A small image classifier, trained from scratch.
Model: arch preact_resnet, activation leaky_relu, widths [96, 192, 384].
Training: adamw at rate 0.0016, 27100 steps, batches of 128.
Data: trained on single printed letters, digits and signs in grey, bent and noisy, 17.6 epochs.
Rows from block 2 of a small image classifier, named by matrix and row number. Rows with one number belong to one channel. Each number is 500 + 25 x the weight over its row's rms, rounded and kept within 0 to 999. All counts start at 0. Numbers have three digits each.
After each channel's rows are labels from the 100 images, of 14976, where the channel reaches its highest value: "colour at peak" is the nearest of a few named colours to the mean colour under the peak. Only what is clearly more common there than usual is listed. The data: single printed letters, digits and signs in grey, bent and noisy. In brackets: how many of the 100.
# convs0: first 3x3 conv, stride 2 (model.blocks.2.convs.0.weight, 192x96x3x3, each kernel summed), inputs 0-95
# convs1: second 3x3 conv (model.blocks.2.convs.1.weight, 192x192x3x3, transposed, each kernel summed), outputs 0-95

convs0.36:501511468480509496535511500515521497522461526549486516489484482500519503522505506514492481477541509475498497468502493459518519530476536500487448479541517506459512509501542550501494517487486497525538509488487519511470449508463474490445556490479476489515497506564503516488488476491463554465
convs1.36:472522511476492478447519542481506504460450463494461502503504491487454502554455524505493497486484454512484485494510479489472529505457497488485507495517511512484492496508492506492482498532501510496520475497471466491493517501502496475500526525492484486493441518532499467502490526503505510453
colour at peak: grey (58)

convs0.16:464490499508536505531475561513506468540485474476495511514462511524495456466518499489507478533533484481499478452492512438498485516520488507483486469509475522471501492482461477519475490486476520494507471509474479513499496467497497472480470508496527450493569493464516493488529532489478551463
convs1.16:482470513468500493482530515496523493499499511509511531522500514526495511512544491509407481494498513492471473481502500499499523516469525504459467456468538506500465488445553539501488505520483465512523480505504501508469498533531541507538499460500503472534509468525545537498540503438497462490
colour at peak: grey (81)

convs0.121:476531558458519488488489518476490505536491467518502479492496466530471458496517509487481538502516501484498493498502534503542491539519467521486498529470481538521464480483527482518483500492514444517510526468528509453459505477465511483454514499465478477465530456464468492502519485497483543494
convs1.121:453532493488514520510487510484481535493486506526450487494482512517496545498490539497504502486536497482510528494500487516516509519518552513500471492494512510489494497500488493490495520554556468460502520456471481486511511502495520487496487491510533477513433466519530482516503492497465508531
colour at peak: black (79)

convs0.12:477472523466495517497534499535501512495489530482472462545450492485527491505520508462469501509484475496469472506509505478468507483496493514517476454479516519516499504445500486467480529450461458486477531461482460486478484506484494468523496480468534517485490570504496529518500456519460510522
convs1.12:509500479496466494530464531490453490499474521523474484531528520485488552486486484478478492510423462492547440499463475512526493518520498511516447494508499500503485521486525494483521475449503481486493549502504487501544510503496501506507489473504520483520454470493479461506517496481466539549
colour at peak: grey (94)

convs0.169:501502540539512486511511520512478536506491493486471493517466495453507471493504522458490512473531540522481494464539492495491493511506466487512490466465496488516490442430508476448502509446463458485497529443467470490483515496467502459501454489470487498497529481503512513513475492473506509503
convs1.169:470507524481498529489482467524532515504489515467470528529552527479496507417501509498527499538507513457559474503477485516537469513499488538524422454489474525496508547481538517496511512476490460474519498490506505531507513511507511494501481485524478513490503483480509493518522510485457488551
colour at peak: grey (55)

convs0.10:521496529482490572489507471493526497483519524524489508523511512471512487478489513457478519470511460491554491483513512480488536527513517507490526518475525572523502464479523470480486483529500512579513455470472493536470494551509509500488532495473504514507489508510485529487496497501512501449
convs1.10:492513507540504492513548503476459476510509497488477522500479470536508470534468530479507493495491503493511507493504496511467517485489513434542433484503483540490499513527515484544486527449465507482480463536489448530494474476494484466464533464517477480447480471516458525510495517522521479477
colour at peak: grey (40)

convs0.182:496522489506508468539494525466452481468493470459486475459466487505437493483523471498517439479473480471501489491454495510487489505481497503502467483489467490495515514496465478518431491488493471451531498516479491523468488470518479474509525481459520465483539470512472529480503488482500527496
convs1.182:511475527465466542488499532504530508454480529530487500501492423522541459525524425506473463474486512516475490490489507512472453462518511464518580505509486509500486475477514428517472486485530527534503514479490484482510495476509486534532491549513524495524509503478462503473537511495530514514
colour at peak: grey (83)

convs0.74:511512508500510512482531492497443511464512510461503458481482456469459511499463473500506484482464488492502515537462484519496498512462457486521499453463502509524497487521482516479454510462496452494518511538483524523443496492522495466519500465476508497489496501530497536515456447513522459522
convs1.74:474497476476489540507512506503527491394462508525471501511503492533526450521501449497504510494466492476447456486478458494493454492506521522466552505514508471492498497465490435494507523500535509485490492503513484483486469500478454550502512489492502494515519506521418501497517465479507511409
colour at peak: grey (70)

convs0.81:495481483512500505477485457498483478512489513471452526546444454478478502485492489482524498493521486471495448510503491499478509500479494502478509494481469506492501489444501482472478523463419509486514515462471476537466497515521507525458483499479464485468469517509479547454496480497513496456
convs1.81:503524496512534476522490478509510513523564480400500518485460511506489480496497479512487492545520518505525496501517543517494553478487525529473566514508497490548496493490480527493521510500481533510479463507476510456494488514437524489481506537516499472491520517501512514510497476508521473457
colour at peak: grey (91)

convs0.113:535483521518448522485514505512514542481474525495460493572485512473509499511503528494505505470505476467442494527537498480475484504506485499485509480476485508501491478427513497458499537438497500465491500464469477513488499439499506467497453514505499477510519535505500530464508513493494506480
convs1.113:520465510492490496471472516501506511530507502471491511496490510505484510421487480497483505510536492473543489533496510531502517527500536510516434507453473484497480528508512527501510501473468495452493494492492500504476495495469518474502493480520493512467508542457506487501520527494463454507
colour at peak: grey (87)

convs0.125:469481527526486518511519543539516497480484545486499483550445499474495480493525514478476519469515481503495479513509490489522488518487484521500492502482471507555476437454503471484480518456484516474512517456469447532479496478480484473491498510486490489482550538488464546488518500464506523506
convs1.125:513489508523468502506504443460522519528540499480498514473500499459436521426488522507527497531567546431545509521446540503491502521492523533497442525495473540524497535472546518487504492485483498479467521493493476501473497497490563494530496485513502503502474484502535542496498512485478464533
colour at peak: grey (56)

convs0.140:518521499492521512516490450437445509482531499493496496499478479462462515502488472525544473507478482477497481531511479522486483506458470511509524477490494503520530513461470471494478493487477461474550511477511476548469500529564512523499486467517479500476455482506500535506472452497497481498
convs1.140:449470470485493499528478507481505505456538505453539499477473491496503490449490505517501481511522512474532469499489518519505512460493519505492565500513459472498434498496488421507494531516488513482518491514482464455473510502459498525490501518491504492527515536511412493500512489509505467458
colour at peak: grey (92)

convs0.14:448475523516482488532477526489483503474472483485474457491464467478483501431530485465505474492494464444488510490490521508508447481456512506505458488469488500514521481488501484477482527487495470490521499499452491517480508493513474469522493479489496444452523499482454519487498468472483522530
convs1.14:484486464457449512482498499507503517473514508539482505486518461515533490518512452534474498510503517529473482476493534503475476521516518535486552514506499507527483536479551457494527476517506493514464503483498482477485464498503526509545459491505533457501515475486481475488507499466471507522
colour at peak: grey (82)

convs0.123:529477492499495502508471564555522497530468479503498562525481491491512459514524497504515538483553506474466492489486490471497507500502510468471493464529501529465484478474527506478520498456483557490504507502462520490499491493491524489492483555479529502520570512490524516477508524501482538487
convs1.123:496499509469483540436482489496513500511498501439489505513517495474508496471524447530464497483505481438451497490548476495493522503489485534445456482500488481514490497457492562514495513554473520459514484504512493462503489504498497484494493479508495510484510513492563492488517516467473420494
colour at peak: grey (91)

convs0.128:466517521486503520471503501527500513516467495492476508524467499463468514487509521466484496449517481506455489480506491458457503503486496497491527462472476509486469476419516436440510490452470485503448528476490509508472505511467520482516480502473469511459505487487462505508485486484506501503
convs1.128:517525519527483496501479494521475528531508501464446501489535540518506500495487484540499507487496492447504494487554516498477470482496517500491413473512484517517509501469531535507509507536463484446513456517484519529491502481526481429483506484519435497474505499518524513495489492473490397545
colour at peak: grey (78)

convs0.115:520489491504510534486476524502482486527538505523486524532465427503487490509505516512537540479528513493505476519508512509482511504523487453442522470475462532499498496479493485498527487464478538480516508475474487525473515534537528543473456525487451504497499501485526515483442500463482479470
convs1.115:491489507452519525516506464527498510528539458424517454500494488483489471436512492505473514483566491471491537521495476465491532497492485507532510523493485478505525475487442576513483513508543503518503506491517524498485492532485542467528502527497543502510564502478530494527499523494493471466
colour at peak: grey (91)

convs0.178:485473540474492519516480491524486502500491462452458506471498494499503469470530493433486505439538519460496498496499517482484529542501496474474446487470504516491491456475534501487489496464479491475517491481456509513493449482497517449477503497449500484514540486494507522496476499541473515501
convs1.178:464536524500500538512454537512472515496491460523477474520554500488494493483512486501505502485444463449489507502500459460501466491533500487506459456530525480504528505509498524501510479473476491559533495525508517508506515504471551478473473475514566486515490480520494448467506498492454493494
colour at peak: grey (69)

convs0.52:502521481548533501522501492493442513511466475494524489489487473470481499481487466487529472523520529452489525495519532510501500484452509502507475461493489501486529476496485474476475515521495441469548515510496475510435460493501491547528519484500517523494494475543487531496504437471490474507
convs1.52:457486494504466489525504483477509501403503517503490495494502461484534483463496478521508472504441499493489462494478497494499478465505478455520556498489470505450455497496510400484491510511457542480478484491508520486496507503470493537469492528491510512521514505505424484498524441478534444455
colour at peak: white (64)

convs0.13:525484530547466552454459503529478487505508469497508488554477484498502515489470527495540487489521468486516467496550540518471517513523499481469489521515477513524475539485458498495480540481461481506527497453457500486473499527478463493467463512477463509527498495486503490475496470476504504472
convs1.13:456446490449502494498506519500508471536529468444479482513471484481471531510471493503468506510516475511547497487467470510493499483470511530502521453462506498536505488477489498504509530499506528526484510506475476493485475521491499499519526472497468485483491501502477545482518510478456490516
colour at peak: grey (39)